Rows from block 4 of the audio encoder of a small contrastive audio-text model, named by matrix and row number. Rows with one number belong to one neuron. Each number is 128 + 32 x the weight over its row's rms, rounded and kept within 0 to 255. All counts start at 0. Numbers have three digits each. After the name is the row's rms in percent of the matrix's.
Before each neuron's rows are labels from the 100 clips, of 14976, where the neuron reaches its highest value: "band" is the frequency band that holds the peak. Only what is clearly more common there than usual is listed. The data: simulated sounds of rotating machines with and without faults.
# fc1: MLP up (encoder.blocks.4.mlp.fc1.weight, 768x192), inputs 96-191
# fc2: MLP down (encoder.blocks.4.mlp.fc2.weight, 192x768, transposed), outputs 96-191

band: 250 to 500 Hz
fc1.364 152:151079118148172146148152108142077177091096144110119219119128106116073169066063148134174164117157083149116136149156097109097178125086119119136109135113200134152116129113149183132138170084083099117154108108098119099082110094172120157095122127101106159082118070144145146140131089077157120171
fc2.364 216:136144092075144118101071059105103069136154147132147090142127154227138115171087103172105140117121112079191142098128096215109209139109209181154132144163120116092175115141116143082122106152120069112133106121050156132104145093066086129129158111091096116146166136078085128133083146162169139072

band: 250 to 500 Hz
fc1.47 120:162101121092127173149139106159143088194134113141136039094112112200131127165153107117135145116153188088117142138120161122144170123110131139113146142134092119102148157146130132174140088155121096137152103126088122124161106097062066132144153136155142129148164155003083112089088175220166092122
fc2.47 156:147111160065098152128096131160086112120121127092153131108116145170150124072165088143130128211124120046151171129159140175136211123125147146132116094118145167138130062085067077155216132100099167117082158102108134090135118097225137121137156095092076119132111089145127126129138147101255132108

band: 1000 to 2000 Hz
fc1.256 100:110110136173173209152140097125104132115101141109164165091119114086158113122154139140124144127103199164132169169103111151121176133141099110147101146149136174169066054151171109065163127099085082142055131084094125071078131121164147044123153146132120086054124071127150169151158130119181148111
fc2.256 103:110141118102154158102112033100140153132138110137113142151122115154124162142115124137104046098115125212147112144125112091107118118132125117108128208125124164158136158070169141142115127133209171127113110122087121142152108111104118184138099124106137109107135090118096135126248128115191130144

band: 4000 to 8000 Hz
fc1.567 124:149165189163110133119167143112136138140125124106137138175134164156136121123172106185108208157110094132128152132158128119166097118147162154142141098103174106084145084112133145140167141154108107120093157043143115165102092150176158081222118111106146119134096122133111125094162159090108193099
fc2.567 166:107128143184103119156208165143119158118085108155131105074115099142133104131134120176168056161138110065147140163057106142116199103159110080122109143131148137158095040152127115161174125121072148130194141097196099078155065147113124127153128142131071124117117140130170134182096142139227154156

band: 250 to 500 Hz
fc1.588 065:144119094159180084139139106078095093150123098168121112145080145082163205050126146177153094181162190140119147150146124147143053104135091124133089155097187180160116121147179128165099178111159141137116139099072088113104086182145116105176121107142089171144131116142135171151154117151136113146
fc2.588 031:137139127119145131133201203139113179132122102132114124121116042156124110127148124101137147114123125175135129116055124141139066121094139166130121069120126114158140110135122125135192145137148161130108111129094132154137056124195165108118132153243193136101135093120094123105078120148072102140

band: 4000 to 8000 Hz
fc1.646 103:156091104182103153172105144062117161109136122131135125072100090146116214062152118074164131140144143151190118141128094083101130098120143142148065119149179136166123105166115098119113116151172162171130139066140152144122152126063098159166104136140123158148070112137126179205106125159173147109
fc2.646 106:146137137040135147148072063120107155118142192116113136114112168056126157147147140177114193138119104255157178073164143111142092129135203146132127083106119102109154092148119152132143154040120193103105132127095138135089077101255180139115128153178126145114127137102142107115203131028105108108

band: 4000 to 8000 Hz
fc1.253 055:194128168205181106120140128118158174112137111108115126100156134115120134118189070106155136133152162152157101139185200125191157129139168127120094158162107191136137085163151085185102114096171092145106154089143084129130106149109090115117110076174130094096141104097085143121121150161110122100
fc2.253 043:128161123216135145142181191121116177130134109130127138126126056142122111129125118138134169075118127064109099119061101130130086115099091147136112109124132131113124156165137102129080127133173132149165090124124145172138159134071139133141115121143235156133151084140109128115114126189130124158

band: 4000 to 8000 Hz
fc1.488 071:180190168110088095179157085142078140140132101132147111052102123094162155077095129179106155144187097136121135150146178117128164150142196159104154113145130126166147104134137189192106139129088084137161046084136141086140149144080087092131117149098095103125111171097126096108137197139126147135
fc2.488 061:125132130193145126109197233128115052124121092133129114124142023119130112121115118104148112151133117065118119119097120146132191127095133139135115157148127196113125202133130110124130124155153124140140123122102128155130120127000125107126125126148211152135124130117112140130137139255154128132

band: 250 to 500 Hz
fc1.529 066:137100096172174104087152149135140117088170157090108133142121123149116177057116212171176154142139105110104140106118142123152138119168132141125144152095128094108135114066163140174131165117046146137097140132127117147157113142161051189095082085097087181163134142143138144142121164133136108139
fc2.529 046:139110141151148129134189147125110139135150162126113125132130065173138116115138118096168204133125134165135131108136127136140059120119118141128131083140127086110134177106121114143190132163112096133140109125125137133116013103111151144132135184159139138152124141122116142112085124233026125134

band: 250 to 500 Hz
fc1.187 132:172138134086126125127129115113119111187133095182134070096099145181180109176126115176132079134177206084098112134142159094138145144121143131161161121115079122100093132112143134127121108121077087110169126118094109118119138135140011125158151154140089138116166134104082132054125160139123160137
fc2.187 162:166147134086112145125072058133118064117103184121124114141114141187119113098137073110104182146159088108126159119194151196150192112120149174116114109172130154143121039104122105141182104157146161136079098152075121088126076095152173110135134100092108102127142094121096104125196154142235132186

band: 4000 to 8000 Hz
fc1.755 153:185083089191127158112107145086150127112151120107105128121105076143169198058166106050185120130157160123152113136109112105128112101145097118149045143145185136118130155148146079148094138166156136201141133083146136152137142134136075151153074132159093151136045114136163173182139100129148188094
fc2.755 140:137127127056145121137078114141096137098136157101093130142133121089129143113133098109138191137115087246133183068134132080167062125110139127124135107106127107076140127127141163136136157081147178095113152109175137132152072107230171146109115181247093157126110162121162119122158126064044156107

band: 1000 to 2000 Hz
fc1.413 075:149074146181127159191163170113109094133130117096120165131077107125180172098116123106136151124155155104154079124144149124154101117182093151093125173130110088099126190139156098190148146190085173137139126077180157135162134132080059198121083110165106167119123160112146109133155152142105162106
fc2.413 067:134129115209110124145155165125144151115144108172121129133133086153114132116141092052143129094123159222130145109145143151127116116121160158131116104122145095169116152174140069126135130151165186139083149120101140125151164118088113118141140077137189144130093049119117134125218143159106153139

band: 1000 to 2000 Hz
fc1.16 063:138118181196165063093152130124144100130110118169128129144145158074156146091134146104142162105156090116130095141147176172103133085136118155167151142150098088093091081114186162154127126145095144084116129077148071115157091120132177091134155117125137101127138103049147179140097150142103135089
fc2.16 041:127122134237141129130157255126136061125126107121125121121127055133126143123101123064122171127122133115121126137064113128130103135116112147133112101127128157150152182138140092128165135162163122133131145126108130142136172119016127132138114140172148143134120130135135134121172131255158128157

band: 1000 to 2000 Hz
fc1.365 101:120150159163193169139144124192154135119137117170075146107125125150108130110168100136145164080164096129067102120113108163067122079128103139118117150104146093083131174139091162137075128183121072170145082036180152158153116175074157153144153112139092149140148123083115115135104091144075155147
fc2.365 075:139118123169123126147181105131135102123118149125125144151125144070122122125109130114136021141125114183122153131106116035133109128142089062121121186141140100103128135101136124122014140144137145139167125129255132124166155131076129111118132236155041137136138201129149145132198131070113111104

band: 1000 to 2000 Hz
fc1.623 069:136100142138122161158197163130147109121108152169148118056116172166125130151170143138167080133139167113138167125162074135072157144147100139160104126159183157121147096100153123164105158125129165139058103068116115072111074073124128074125095057165108148114060110108081153179121110140170181132
fc2.623 037:131139140227158132138203234138114132136128123128130132129138098091124090139116134147125205096145117152137113130116108140127037125116082106129137080124111088138134153152110149152141127104086095127140125136099140073112158122137104091136120102144190130102128124121131133145134128171115111112

band: 4000 to 8000 Hz
fc1.113 070:209166116153106164154144125167074132115102099110120100095175083138202158153094120189107144141181152136115144134145180113127146175126147119110160158096110125145175106093161212137134152104107081153145075111096118138145164143069032119116110146075093080146080144095086126075119121149165103119
fc2.113 067:137148131200153131124246225137143073129102093137130154125139051050125106117139115089149115160131105097106131111117128135121196118135102143126110126153134130182116169143143114132143130164155159143155118113099132130143043135003145124123108127110210130132121138118125141118127128239093125138

band: 250 to 500 Hz
fc1.3 103:093090165185134113071110085140130116099128130124178140110092176153145079128091084184164152130150154144158109126158178120118126118196071106136141134168204193169139117156120137091188143139179192136141108048128086069116133081129158132181168090133109109089132091085145147114091112125135163164
fc2.3 066:106119123174101120126118217128122020122112130114125121119128075136104157133145122093100102138137088077142129119000115108125127119134097070129128145175127131128119121168152112126119138136094136124120124114134129117146208131107108130132149193161147153122131179129153121129028120255069145140

band: 250 to 500 Hz
fc1.153 103:117073085131133110085124147135150140182152152057141125132157100162108156112176107120171142149112115195135136139149082104103197131162123141161094160151099201168124140082109128148172121132155126133112198106083127124117113090093138195175112075120125131143091173109146152150152170125136190183
fc2.153 119:128131130064137130128123131125138150115139154153137144176141173169142111143138153213155145159122118155174105096146149201088057125116176098141134117080115125160112118107169169101098122112130106134124142135152094149153086123206140121114108104098099102091142121145126118114101134046076098137

band: 1000 to 2000 Hz
fc1.690 084:132170105161221106071131170091123094161134126123160132165158109099119103162141156136151103146129204120158125103147126135174154078123161151117129144070183116165111124130172109191138121114131129137064169058134092133126029103225098122148074136107101139083125119058131163090096133114109164126
fc2.690 055:123139128219145118118144213126153138136132169133127132157130059199133131143130116027112140113111141042134133139070116135140116119104095153124124045145108116152112093149134111114135131192158160120135163133223148110137129134092231119159116206107064148138121169121122134117156134220131091120

band: 1000 to 2000 Hz
fc1.284 125:166119118159110121107101147156071156121093087100132120064138146120112168116154142155157122133154114144158172124112183137166130128133196152112140138151160145139140117112128157097152197165129100151133046092106088127091148160082118145145118113136113110068157112118121121075130126157151124126
fc2.284 109:136132124179156136131204185144091064144117121130127090126118069173143109111164125101142220185129123048099149137137117130109160113126147101124127145141111109124140161138098144125127123151073089121153133081106133134148121115120125156151062121108193114132137180142152139129019091208000142109

band: 4000 to 8000 Hz
fc1.628 069:091142129114159118095132116152115112090086173121139089157088091171125128098120238064192174161139138145160089117144131220134205087144096088173110081152168154141123064167136122161084160134101150154170101112136137128115074119145159071156183111095121132109063114121115136106103145154135126099
fc2.628 078:142115143126139136112141217109140212134127068111119134142166117176106131127145130133110209171102121138137131135154107108128073129136155174120113013088114136160135185094156132131158121178215097132067169093090110167121129125173125115117086045114178120152121093157091126106035124112042121115

band: 4000 to 8000 Hz
fc1.386 087:199164153159178110138132124135125114166115117146128177140126150135146184154146100172149147123217143104058125114127200142140135129140179094116203177133130138124149177130122204145110160090103057104153088118118113137131134122146081157149087109137109086107131099113124135086136150113134129127
fc2.386 059:123139135159168126133126206139113115133108129110129124117126029152130110135121125107126109153133125000128143129117131188130170122108134138124132127155128175120135200138115080141160123145147113126132125126088131137082164131000127119126128073069190131124139079124109129128023131223226113111

band: 250 to 500 Hz
fc1.277 078:160116157083116162160135148126120076139109082101153074128114154128167139125117180175126147107149185126118119183174141102106120162147146142168106127072165055165143101111117107177126101140121078083141118102132089099112127092143074194181133105131123198131074098145122110123147114132096118138
fc2.277 056:118159130162175119128189238135131007137095107130144110111136094131131108112125120132116179104140114078127133134082131237122132130126096131130134117151127197143107123144117163133221120137101099119127106103071137115189100122143106105153111084141128129132132137106097132107139132185158162116

band: 1000 to 2000 Hz
fc1.95 086:140179151158115156153132170114087144184124169135165131145094158126174080129077113137129155160135147171112171140147187106097130119168156133178174151119195110088136148151104210049123132113080112141110141120151115089111177129124065169158110117089107157107115075108076109143103166112120124135
fc2.95 050:127150138231141127112222255136130095135110117129113120126129070098140136122116129101112142122126128063126126125099119120119140122104124098132134144143128144123148170122120103121128140193168127149203107127105148156103137126000146141131115160086188136140125116145150132119153129185159134116

band: 1000 to 2000 Hz
fc1.233 079:165125200155140117134120136107062092109127098152128117138110162057119062076100155134118137125147131119149130157147042102063083108125086139121112093172151141127140107146160152145093143131100066123097103107074110101148106077145155104156122146163140130104081055120141210150157114171176114124
fc2.233 074:125115110172217183158152099087117143144143149117129092118119145187142105157177138057121111192137159207129106120169103069143059127158198091126128126081140189124127099035100119126102107149189133123088125149066113153115174128103149182133136112133155135187131163143168111101170156143059135122

band: 1000 to 2000 Hz
fc1.210 091:141153121159122119112162156126141120114163173152126104149132211089213153087116081097179082182185148130172143136130190125149085132180121123162162169100122120115183098169186173111126103114082096094092078184156128111088150109095065077097098122125134103091159152152166095090179142157084139107
fc2.210 084:135076140162124156128191151142069140142187114145124119145161074195128140092098136135127210108122116253141133136224145103129155124119153101122125093093114091144137182103079153108084116163136137112111147148073100151087095142102117139134137095155173148093138117138148131122122125123000134120

band: 4000 to 8000 Hz
fc1.715 120:205112150176126112147134118122117066075098109137129108142147130173170115142166111196146143188128148119144131111183113139200081093129189156166115152130146147096152153179145192157102139147117087100110140047148079107123089112139076094197105079104132103126107119136105120064149148106110164116
fc2.715 122:143085101199146094128084083125148131145149157148165082109121142159097162103147137112163117164163114095129148103145130085155175121104071105098130195156143178135146116114133140101171133143142133109127089127252114128191090127127127144124142156185040111133146170121125143094105136228185113147

band: 1000 to 2000 Hz
fc1.319 091:175101113096210134145157141125169060133164135163181125101113140149145160072176118116160101103185109135130136160139138098174157116145149126106142155073140126092139165158142122196116100124147140127114086072113147071128134077117076107133079111119061126095027115068039127122148118141152133160
fc2.319 082:159155117078124130141120191145145067132156113153114109112121069097140139176140124157112093146153133057120114126096139204116118168109126169112127147150128111047100148180141118109113130114065092165168135120074129124153128154127000149127129048185191109114086109172158122150129117133170151112